Rows from block 2 of a small multi-label image tagger, named by matrix and row number. Rows with one number belong to one neuron. Each number is 500 + 40 x the weight over its row's rms, rounded and kept within 0 to 999. All counts start at 0. Numbers have three digits each.
After each neuron's rows are labels from the 100 images, of 14976, where the neuron reaches its highest value: "strongest on" is what is common among them. Only what is clearly more common there than usual is listed. The data: flat shapes of many kinds, plain or patterned, on busy backdrops. In brackets: how many of the 100.
# fc1: MLP up (model.blocks.2.mlp.fc1.weight, 384x192), inputs 144-191
# fc2: MLP down (model.blocks.2.mlp.fc2.weight, 192x384, transposed), outputs 144-191

fc1.118:535478500492496437480505494456496542585483490597510503515492493574523513487454499500517535493510547542459514437467518485560531529560462497458456
fc2.118:434505485526445565525486486585517496478496509430491443504489513456462473459509482490515488484507441449570512546494464520446449488447539534537538
strongest on: white shape (46); its colour: white (25)

fc1.79:506473476500522478507470544502447452500516508533535487523502456495508509446503507475425529515515499520453473514474530490496430513515521568538464
fc2.79:490468512518516445441535547523450482449443461439550491478473491417537557480462532554477553507491500532544509400551530507531442430446476478572554
strongest on: teal shape (100)

fc1.39:586506478508523445511505494560502548574503387485458501476454454502547491570563471522516544537502471541516434411466517449442546523561467521526463
fc2.39:422468517518489565504493543460456500515513469437483452487552480533443474522448534522436456446454442444490597554534490547549457465488484531534561
strongest on: yellow shape (93); count: five (38); its colour: yellow (27)

fc1.320:533490480483506465532556498531501545516506439494489490439477452503564485575547450502523530469510486511517470489442510412438517482537549558581471
fc2.320:546454497522544531558454497487461480503515561481483496454470473532487516588410554493469477488481508552492493523547535501497460478507517474518475
strongest on: blue shape (100); count: five (38)

fc1.316:505533467485529479472459493519457505531448469508531601484513499507486495433491501487401558485507482519461485435489457557499422486518532484459525
fc2.316:482458538509576600544520535509548523565520471507438534481534474507470444490524518500461396513477473488479628553556518520482427551546515485488506
strongest on: pink shape (69); red shape (49); count: five (38)

fc1.281:517512506577641521500561497519526511508503515512492660495437528576463494632476533513519561517506525502471508486538521566505626494502525508441463
fc2.281:528654477563522484471532525524461494512451476514541521492519561451527554597501490449495489488523543503493523451527393515512519449499466498484508
strongest on: orange shape (93); its colour: orange (30)

fc1.184:515525532501523523478609543528476460510455494460507496482509428433502445550511494582498525502496515517528528481511497466451469488469558535538495
fc2.184:507458531491526536467478497542438495538515474406548455507451460486490476562474533489454524478515485524533538500542481501535454474487467523574500
strongest on: blue shape (66)

fc1.209:536468483433467450479546533509535525510487484538503523515540558525524526501459516521553530467518453525476529481471468511505553503492458481522511
fc2.209:506525500451478488571484457468536533629529525514476503433560538527544458530500473493562497462476545443480550509468509477550543428445477523501429
strongest on: brown shape (91); count: five (44); its colour: brown (26)

fc1.369:564498473509534414498508501529494507558511420508521531535471474530526516575528494506545566555535488550459428425475509478480590513550467570529410
fc2.369:419491527510485547510493540468472485521506449451455457458595487497467484518474513575451454478420414491512604536512500541523496487478475508533560
strongest on: yellow shape (100); its colour: yellow (36)

fc1.294:470492482566524527541405460521471544513538505482477502463498433495519595571489545488523434483495458485530451465537537451474499544523456451517520
fc2.294:473493470517427555566468521509524409430489546471489416510495535483473517481465545504475470546511447493449494553520467489447408534510497463466495
strongest on: blue shape (100); its colour: blue (77)

fc1.52:499498478545520507536426498522479528540510492473494500466485405490530560584489517485526475471522479485515464432566526418487500539512502453570472
fc2.52:491486472531447563566450499480512426457501541473482407514471518515471515526454576516485462555512448503456496558534483478439430542548479452463490
strongest on: blue shape (100); its colour: blue (57)

fc1.226:484446481534612502500503480472439492520505515537526582486489440491492550552516536462472507546496545460500396504522609495490548558481463526527507
fc2.226:501477488466468458540517497527552534498498573526452481423513521469523474469483508494557484456474530426506474499528541532505461484355592485518489
strongest on: yellow shape (98); count: five (40); its colour: yellow (37)

fc1.89:487479519489552504535473496491517455498492517502486622485459487503511488494502497512516473568500517451425529490476516558513603483478503588496475
fc2.89:509523457512519588533461515556490496467524515475481509512484518565448502484437529518475507540493433548467507555444459555472602491524466538474506
strongest on: green shape (94); count: five (47)

fc1.178:407461545529506538435526529505428516482423486474550520581511449465460484506532526428383465527518537487490517507573507538520503559459510493496511
fc2.178:551530476517468475533507502491503464448487569528509451456506525569527561530451460531568521469485604535461480498478454475537503457505494504480510
strongest on: pink shape (53); purple shape (47); its colour: pink (35)

fc1.291:487508504550646482511585492522523514511520480499498666510440519565459514644483543460533576536502529512512556510545471555479601507486520513473484
fc2.291:518657467567545488471522524533463520502455482518542549504518551473523553607506486449495491484535532495490516455527388527510521447490482504483511
strongest on: orange shape (89); its colour: orange (30)

fc1.143:495485480516524492513454509516460470489509511515539500511524470492519506453491503450439503499505484507461486508501529491503437504535496553517452
fc2.143:492471506513513449437538551520454479453442460447550486484476500419541562458457531548464565504497507536537524406544529521537448425444473480566558
strongest on: teal shape (100); its colour: teal (26)

fc1.6:458493488476560479469542526503467445537459495505550563486500502506465470471491509542477536596497549564431465478493526560481551497461518537465427
fc2.6:545514483511503581561448427611502482498548516474518496543470489541421468493509497507516518558527440538488429520476454497395530529522538521472447
strongest on: green shape (100); its colour: green (39)

fc1.224:478489498504578467489467543484479459526460511517549576491468496484534524445509527514455537568496533514445479468497550543501570523451496550473453
fc2.224:525514443498530577533438463568501513465527542483529518555433508589440501478455517492488559540552477505460456523451458514449552500526523538447457
strongest on: green shape (100); count: five (50)

fc1.192:479458494543614539504477553531458490476451520497514564551521430476483492543527536511457453531507494504508350478503512527444529560491549523502513
fc2.192:494480509454443471551525496475547554535522571536464470442524530512506449504483506484576476430478556422475489519536520509543474478392577484492466
strongest on: yellow shape (92); count: five (43)

fc1.29:513481468545589445507521514481500500507515460480492561513506472555517537572535497482545540585523478510449426476459521520497551496535439577489466
fc2.29:408505505521505565508477554464476485485493452470454476484590480490449522506482514577437446513432401496513591525512505547493500512517467508518575
strongest on: yellow shape (100); its colour: yellow (40)

fc1.30:459482521492566497510519517488502492475446569539482586472471536515509487515464539466490514565489557470464550508497526599506613502455538557481482
fc2.30:514521476537540613569464510559484493470520508463475528501505506571418510530429531538502483533479431562470523550486454536470598491538460511476493
strongest on: green shape (97); count: five (52)

fc1.285:516468485545642470500556482508496541515534537516516634478390517560481487602485504472508601526516544478496514503513496573487586479504527517463452
fc2.285:532617485562567473476545524517469553514455493539529565483504531480524549635501487450508485457522549482505514437563413523523526450470482493485515
strongest on: yellow shape (70); orange shape (57); pink shape (44); count: five (40)

fc1.137:452465473558626560446481548491474531510502528510527578547585485534484520536539521482489459471570449523565507466532399498500502533498523495513513
fc2.137:502504476496575457490483455497503569546563465508513566553503452550525476474578427484503536480528481553502475466446513519519453490516493603496460
strongest on: orange shape (70); red shape (46)

fc1.136:442480499545608512490462548538433490483459510483534583522531456443506505488505534487458492527487493542492394478520546525492504507469490526531509
fc2.136:473496479476433489563484476525538537514514578515469474444525519495497480500492503483592485447488518402512468501518508497475480490379603494507483
strongest on: red shape (59); count: five (45)

fc1.228:484491504520556487473466516477451456520516485520515562505445493494509508442531528486438490569525537493459482463470563571509572542446476571486451
fc2.228:520515439493523571527446480562500513457523538478529510545436516591452501462445523497480559538541476514460472536432455524468560491520503540453473
strongest on: green shape (100); count: five (52)

fc1.101:513534463556486472498448481475472548474466481502523485561484451533515586587532475504540580535558507496548460471475495439486571494557495530518509
fc2.101:393457517471448515539482538424534463520490479487454447476598538459517455484487529551407462509432439507483579560507502531532469525512487479482484
strongest on: yellow shape (100); its colour: yellow (59)

fc1.246:515554488547540566522487480528524438549465484465457566453493565483449484504560514527504487498430532486445514499568551595449472492435540490451487
fc2.246:531567503519463519503522468576467472493512507459522468539473513474473454480510456539514527520505495511534521513435487428442459493493546527539487
strongest on: orange shape (98); its colour: orange (68)

fc1.335:571499555489516519498520530545476441555529452481528494474485522492481444434529492528462446508510511564405450501490533505447449477485501562537440
fc2.335:600513537518466528546495483617527423532508464484479473505514539435511481409537472523510468557470413605538454487485467495449458497512494529521479
strongest on: teal shape (100); its colour: teal (42)

fc1.187:425514429517601490517458471484493507490425532515521593486512472501479510544495548512512567574513512471474435446489570556491559515463544520478453
fc2.187:474520539483498479560475522469534564544501487576434487434556488460507509523524484576527451484442497514536518427574567436488450504535535476510473
strongest on: yellow shape (98); its colour: yellow (51)

fc1.221:479476462490521388473441534454474505482473513556525573503482498575519489459471489532430609501497472520457444463454537542483486532485516502469470
fc2.221:489451531496589571542510514492518508571510481510461547473506485494471464547486545467471420514488494506467579506588485548519471537519479467484456
strongest on: pink shape (100)

fc1.129:475503508608692482492521512503506490520507510494477681520483499530482507644461521495488509513505502486474564484568481565472586483508515519445491
fc2.129:515654460557529475456526522532459500502455472512552521508507542448529569581511489457463504501535534501491509442510395526504510464494471512482506
strongest on: orange shape (98); its colour: orange (31)

fc1.35:486550487533545574486498483547518464529466492454504626506553543471430516514472528495520503487474478502537535455565413524503494474492568444476514
fc2.35:511580473537507515553492456560501513534538486465516511526526513501472460481542426490524512508515496506508518504463481460425433479549567562517452
strongest on: orange shape (93); its colour: orange (55)

fc1.103:537522500542571505507570490520523484547504500486464625451478550529483504655466507472550526536479512500474558494513469548490586517510532507493501
fc2.103:520667477559494494514493510531474460514454509508528514480530602440516531575489485484511493504519539499495524465519401506498524427507518496477485
strongest on: orange shape (95); count: five (38); its colour: orange (36)

fc1.8:525490491524554494496475529533464478523544446492545502477518455478506492479529486491459489499502485543475454487520541485467441538515498551541416
fc2.8:503493482515512439430552559522474467422425463475540512490468514432542581454445543541449563542523509520505502405529520546523458450463501465516565
strongest on: teal shape (100); its colour: teal (27)

fc1.117:467519449562600507517468511471483534485489473498494562536549441542459518569467519474512579587561495485480416451520521517457571506535482529496450
fc2.117:402491516527504544515471554420480515477492469512453468480569458462455531507490507581462447498443429475539575508544535493512470526561487490518557
strongest on: yellow shape (100); its colour: yellow (50)

fc1.256:513476481541500438505510514484506552511544466535531514523516531627528504594485493498530515491512483497384472539506535451529498481521447495507495
fc2.256:540531512486511503559477481471530458507470580571480514470492557518495486521437536541525501599487529572472513487520513469488564471565597433450420
strongest on: brown shape (78); its colour: brown (35)

fc1.287:450494448635632504478479522500482509513502513487514579482453493534460506552441563534499526520531515497431494430584598532520488521496531494490462
fc2.287:529537482529486479471508492491516433476473507524550467588415523442498507517527534525490544597553519551461444449488448508453471554524511474430447
strongest on: orange shape (100); its colour: orange (59)

fc1.86:506457493510590460483491521502442460511500492508532542506501458475497506479509535490430489540471546569474382473485584518464497597493490545493474
fc2.86:491516507496440505552476462561511484523511563478499455449521522459487466496503494495569478476484501435515475511530485499453456483385586501530475
strongest on: green shape (54); pink shape (52); count: five (41)

fc1.90:522445516469490433451514510425471492560490495581557492553502481542528558471475516490517529479497572544473513506468513471597538504561490514491478
fc2.90:439477453504468525527473488543516471468490512442506450499444521480483494428472495499536542466543474408542483526480479517493443465411531533537521
strongest on: white shape (46)

fc1.205:506485489467489451496509511505467455480519444516507525487555466485539550501499495464475457535493479544480426504460505551517549526578443542486514
fc2.205:510500538502479505523524430523506481499511511472525467492536494481492439410531443561546522505478481565546462492498512455426477503479559482529478
strongest on: green shape (100); its colour: green (51)

fc1.164:471456464572567508490531529487459485488465527494490478463493396456552529574494554513469522480515498492509486444556504424499464549515523487545476
fc2.164:531477528545502586475465460566449506528535472446549459554422456532446491591512542438468474524545446540488483539531466493455499559556458506494494
strongest on: blue shape (100); its colour: blue (48)

fc1.108:494453474536562506489541505499425511512463494481513492473481368470541504582483568508472516472514480504504507456541525446499474556490526483532494
fc2.108:513464524542512589495453469553446516533548476436552467558429455559441480592505538439474471502548447519478491561532473487472489546548459522492491
strongest on: blue shape (100); its colour: blue (40)

fc1.237:435481469482524497525455506508480474471491511486511494532538505474479502453458502496459527503524484470485549503506515492504451501516513528519449
fc2.237:507457507492528478471507533543447485490464468418541491487472488445527507454446523549481562488493492545556536436530520525544463400444487509599521
strongest on: teal shape (100)

fc1.105:498478501529519494513476521542476453529513448505527516494512467490489493494515509498463507519493445540470465448512505487460450527546476547520428
fc2.105:509485475497570437440533549526471460420429499476555556494449508433535574450431552534443595548542541501513478403530519553539473436441546471514533
strongest on: teal shape (100); its colour: teal (26)

fc1.368:467494500494559470465489518508491458510488462530549570479483513486505496471521532510439519586527520525442469471496566565505572510472472543465461
fc2.368:517518448502513584533440457575499505460525539475534505558445502579437496468475507499488558548548461515469451530443452514442553503525514544455470
strongest on: green shape (100); count: five (48)

fc1.304:484486502488572484476477536512476446509497492503526564487443488484524531443507490468452526556508510494439491498491554543521541513459476554486488
fc2.304:514509438494523562515440478555495514450518536475536505560427509583456504453461518498475571539551472506463464528432463520466548496519505547460475
strongest on: green shape (100); count: five (47)

fc1.125:492509453562634473504504478475505513492525508504504587509492476544472528583485518479520556554525501485480436527489558551490568516527490563483459
fc2.125:405504501531525538516467556435472515479493455504449495484593467501457542524490509566443449510447428480515577507530522528502506519552464505502563
strongest on: yellow shape (100); its colour: yellow (36)

fc1.91:496484537414471464520556534503536483509456496548468483518445492459563479517526515530532520508531544490505559464461505514487575499481556519535473
fc2.91:512515487486474522519501501543473501546505496436496456450536509501527474525465489497523505466466484509514561542470467521541555417404418534560508
strongest on: green shape (54); white shape (44); count: five (42)

fc1.111:560462522484476441478490544520483502561491480571517483517425530556539466433531521503474500480543594532383482492509549490548437479477492523494444
fc2.111:544493541489443545547490502565534451529495508488434439455519528444475493443490506539533433520437435523562544541500496470460442511478495479538512
strongest on: teal shape (99); its colour: teal (35)

fc1.321:524447483521588453512494475485459493547533484534507553483485467528526544518487515503501511528459544547478383469478609493480534561522423526500470
fc2.321:498492490485457500549511495553535490488492562499463475432520521461503488479482508491552472485463499440508480532512509534464481493373574494523510
strongest on: yellow shape (95); its colour: yellow (36); rhombus (31)

fc1.152:516472504482545512458470513487460488519508491524531565479444496488521534432517518481447514564503521480422476478484548553509577512474485574503500
fc2.152:525511452473501561530449471563509485463534536468528488551441522576471490430461515513482572546535465531465468540417456521466557494508489545462470
strongest on: green shape (100); count: five (48)

fc1.211:464500482476505505521458539488517447454466525474475481523559505433505473445467498517475507550518495468461541515474487526490485490492546582522479
fc2.211:540470491481500514499491520578462452518487471417538461494470506479518475422455508549488558510492464591521532476483478545524500413449459533582491
strongest on: teal shape (100); count: five (48)

fc1.166:492495458508573454470486510537476512537480469565526552512488511541525496451546495491429535547503505516434489445482541577461520522527494529481492
fc2.166:510506492518560527530436439546472524556502534505525521516436499511463482587475545468517511487569517445476434437555487490482478510466592479460415
strongest on: green shape (82); pink shape (45); count: five (45)

fc1.307:483538498546549579482511486533530483550455490468477642523536544490436480502443551514545494476487440514538539461574431545522492480481564424450490
fc2.307:509573482518489509550491449554504506521541495473518504537516525494480451476541425502523521506512505509515516499441487451421439476528568560518446
strongest on: orange shape (94); its colour: orange (59)

fc1.5:519491516465523505496444528520496429537490486502485541510454538454524530471496518512506500547511490491438564483478498544529567482487494558539497
fc2.5:547508470487493511516497522533511481482502513475487480482486553553519499443422537535504544531483469570475504532422482541518590457461437522506500
strongest on: green shape (100); count: five (50); rhombus (32)

fc1.358:481450465500544475514475516460462542505400486513508550525518435458508472540512532512467544534519493479528450446490560509457554557510551541501451
fc2.358:553491521470564444516540531493542557573532489572462558440496530516524455531478510542564482446472552546468503431540535467569468460479549476499458
strongest on: yellow shape (99); its colour: yellow (35)

fc1.97:478459463517525481520455536503456489515521478526532520517520472473511505441465493470447538527508462502470495483496504497482461509524505570526448
fc2.97:487466488501543437443524548515455482453443478445551513486464495439540555464432539547466594508518521512540520397541531524552463412438500490561539
strongest on: teal shape (100); count: five (39); its colour: teal (25)

fc1.213:556475494541505443506458552489496515540502495543525495508485498586532474479502507501503504488541550504370480500497533459507461503481501520514439
fc2.213:544478534485474513556488496502532420489472557515473468471491532465486499468434548563503506588469499556526522491542516457481463481538550446493460
strongest on: teal shape (66); brown shape (50)

fc1.21:569505537499513480503578501487517511536541496513455579460456547570504509635511497499532513499478492518461544496507486550501609513508508500509512
fc2.21:509646483537496503554479503507494461527460542519514517470545613487512495569476493512530489513506542496466538481520435497503549408506564479456460
strongest on: orange shape (87); count: five (42); its colour: orange (25)

fc1.138:492478499489557512479486522504485468554497462534570587497468511468502525455536524502463499558505539499441490471489559557515562483483499542494467
fc2.138:523515450487502572538438475570507486463528531468520494546441515573459501442457521509479559551532455532468461539429457521453563499519485545460475
strongest on: green shape (100); count: five (49)

fc1.272:466497524582655515500474511492477543485483514529538606528548492542470507548456550463489530483570539508472542516596498520494487521493526483500441
fc2.272:494501463498515458491491446535498542503552483517521536564481451543537482473584420505482551474520476526511462490404514505474449529460485597502499
strongest on: orange shape (93); its colour: orange (31)

fc1.377:461503445502527493469496479456489511455502500538546567460539518514465554478482491409438530524495480473511392529462544573470526525494487501449545
fc2.377:506493564528491572509539506526484413474460506452536442510461501431433491525494539549497467569505490498511495522580464478450414539531494439494507
strongest on: pink shape (98); its colour: pink (42)

fc1.147:502422481491597464493495521485463467532518513541516578515501457473527525503512533482509479516478520547482363483488595487487531564492461543515499
fc2.147:489485479486466490551496492550538510488504567503462492443521511473504482479489507482554475472476501429504466538515514539462471496362585499516499
strongest on: yellow shape (88); its colour: yellow (34)

fc1.99:471478497494508481440527500453428494500504513588520523522474494540489531472514465428382518491516584505456496479483495540510477532537538503465533
fc2.99:530505552521486529508536495517478411517472494470557472489467531431441473534482531500482485523536521503475493488603448525484438501495523454459473
strongest on: pink shape (100); its colour: pink (49)

fc1.372:508431468489558521493551479464461523547494479523505564447401395484479527522478498499495517494523492517518488488510519521492578565526491446504506
fc2.372:515519532447530488469495461513488500491466527520468518497475485445530534496540511535497528553478501509559461462469532454449535544461515455535515
strongest on: purple shape (100)

fc1.296:423480451598558555523458529488477505421504536470512516496496431479467542550485560438477410483537519434535464585596527458469456508481469478565523
fc2.296:528522502572549537480493485535481526479495470514510557553462473526465537569553487475481482552539452556480464480519484481419516575626532485449527
strongest on: blue shape (76); its colour: blue (49)

fc1.153:483429450560583428479529524448466502484469536561534569516492485515509528496484515466455553535490566507452417494493622518465518569477486538443509
fc2.153:469480495492511482533471468556522536509514557482474533452508502486495475481489507491560491439489479424530451498540526519461444479345567502550496
strongest on: pink shape (54)

fc1.243:576440530453484478484509498471471492559532462556505497503447485497518515472456500521489458468484516612496501485469513460564499505596422514503449
fc2.243:432521461502418559521474481556525501496493527461479447509507528494475502461505477450529488477523468387532516545467447533457481489428528533505541
strongest on: brown shape (48); black shape (45); its colour: white (25)

fc1.9:568477520476528492502553495526487508556512471490500532473383392457512446569518485554491494464485502529547542439487484491501574584521519486528489
fc2.9:503486572436517530505457435488457499541521525481487497493476457449501490571497537500508493497460498465560500512503491443502549519455466472574494
strongest on: purple shape (85); count: five (48)

fc1.160:510434446503587461507502508503478467535511469524528564544483457496513529526514526484491501532499547527474357476484558528467504568525511534505466
fc2.160:507485480491504484537514501557535524488497565507457519430516508467507488494478508464564470454476510438503468526519521535466474493344571497525509
strongest on: yellow shape (92); count: five (38); its colour: yellow (37)

fc1.208:430480491457504441484461507450491487492497532581495561491482519517511503457475494518455543569460515473474502489466540579546582514468511528472498
fc2.208:534492504476472596565517489533523417490509546463516465501498563503466454460464532504478493553500511563459495593508417548466520516501427477462462
strongest on: green shape (75); pink shape (45); count: five (44)

fc1.370:485494511433540536507505472509488463500489532509483578486396502441538500512508513496505447557497546482488553471465482567484616498458512545555520
fc2.370:521517488472514531553476506513492478490500548501450505472535503526514493501441536558487501527452478554492519553452467533493599495452423488506499
strongest on: green shape (92); count: five (58)

fc1.175:529555523473504505495592522538471439538458483468517472467530419419521435536511490556504537483495512516538535457520507475459476478482549512534484
fc2.175:512464535492506545485475492555446474541515465398540430503461470473493470548479529496450511474508467532535543513538474501529447466483457527576500
strongest on: teal shape (74); count: five (39)

fc1.286:490440500520556529474509496458469534515508513550544540523524495562490538438485533423490475446519543497468520478563452436569446522518478473501483
fc2.286:431473490464534529515469530474517560508541470503425539486577441535486501440535463516488430450436420439544570541449537528508487523499516568538575
strongest on: red shape (100); its colour: red (31)

fc1.332:451471430606619491493446526503473519483506542474524548504452490520448468532444572506487523518539513483454459462562603500515486525488514500490448
fc2.332:518511504534508488491502492477507455455492510524545478595414481452462497527526529542492530595553517565469439446528460486440457568561547461441443
strongest on: orange shape (100); its colour: orange (69)

fc1.306:503513492544537521472619562527467491523447514467526499462485388437511450587505524544521549493482521505540527469509497450464473527508539484573489
fc2.306:499452529514548541462478482536428526537526488423563486518440450527471477602489539464460517475532491510508505514547492500517477504485471518535485
strongest on: blue shape (100); count: five (42)

fc1.106:494503480513530461446486528508450515488494485545532574477478502577475525444454504464390558509468518495444458483484507552478450496526529510447510
fc2.106:485447547529566612501529541512490494545486463492481517513485463483435461513508547469449396527517453505471577544593497521481414573564503462483501
strongest on: pink shape (97); its colour: pink (35)

fc1.373:529492462521554428507503487522501514510511470499531556518490479559526524592515508506512547574533491528451453468452543512481585502549452585515455
fc2.373:417502515513501560519476547476479488504506452466445473470598481497462510511480514576442448500421398499504596533501498550501514502497456514525560
strongest on: yellow shape (100); its colour: yellow (34)

fc1.249:482496475571612470523475496480479540488497483469537582530526454556479533559468521513510567550573506492463470475530518470494566519504478540455449
fc2.249:406486521516506538518469552431477503484493457503447472484581455456461533513495512583457444505440423481541570505537540502500482536557476492520562
strongest on: yellow shape (100); its colour: yellow (48)

fc1.53:442504492604705455517514502512514541514556494526497625495530510538466535589499501489502530532523482486469484492557499576476530491508481507452486
fc2.53:529612451550521470431542527520469509489445472540551507517481523456542581563508508451467505517546541488473493436498408541502513496482469501476510
strongest on: orange shape (98); its colour: orange (35)

fc1.381:515435500565496462453507565484413478518502450504595517512486451510490482501508504511485508517527541588480440478493544505585523510534415581513472
fc2.381:476494495518459538555477449553539478489489567493465493457517522500463481450507503474534469490493478420513472554518514523450463512428578469458506
strongest on: green shape (100); its colour: green (58)

fc1.110:412450488469491533466473508484479502451504508505491475541501460457479501456554516502409473509480466474520502554472520538497478559462475527519571
fc2.110:528550493518461489509528492458467478441479569517551492480531534553505530531436468479530527465512645550478500504520434486522573441536483486468502
strongest on: pink shape (59); purple shape (47); its colour: pink (25)

fc1.75:526495511518578519472565473505521517509515507509475643481417525555505498638451491493506545534505547494469531499520468579482617477498551506465491
fc2.75:535659483566523489508511512522476500526461508529523530476529589466519531607489484463514487471514550507482528462534403508520533422497511492477486
strongest on: orange shape (84); count: five (42); its colour: orange (29)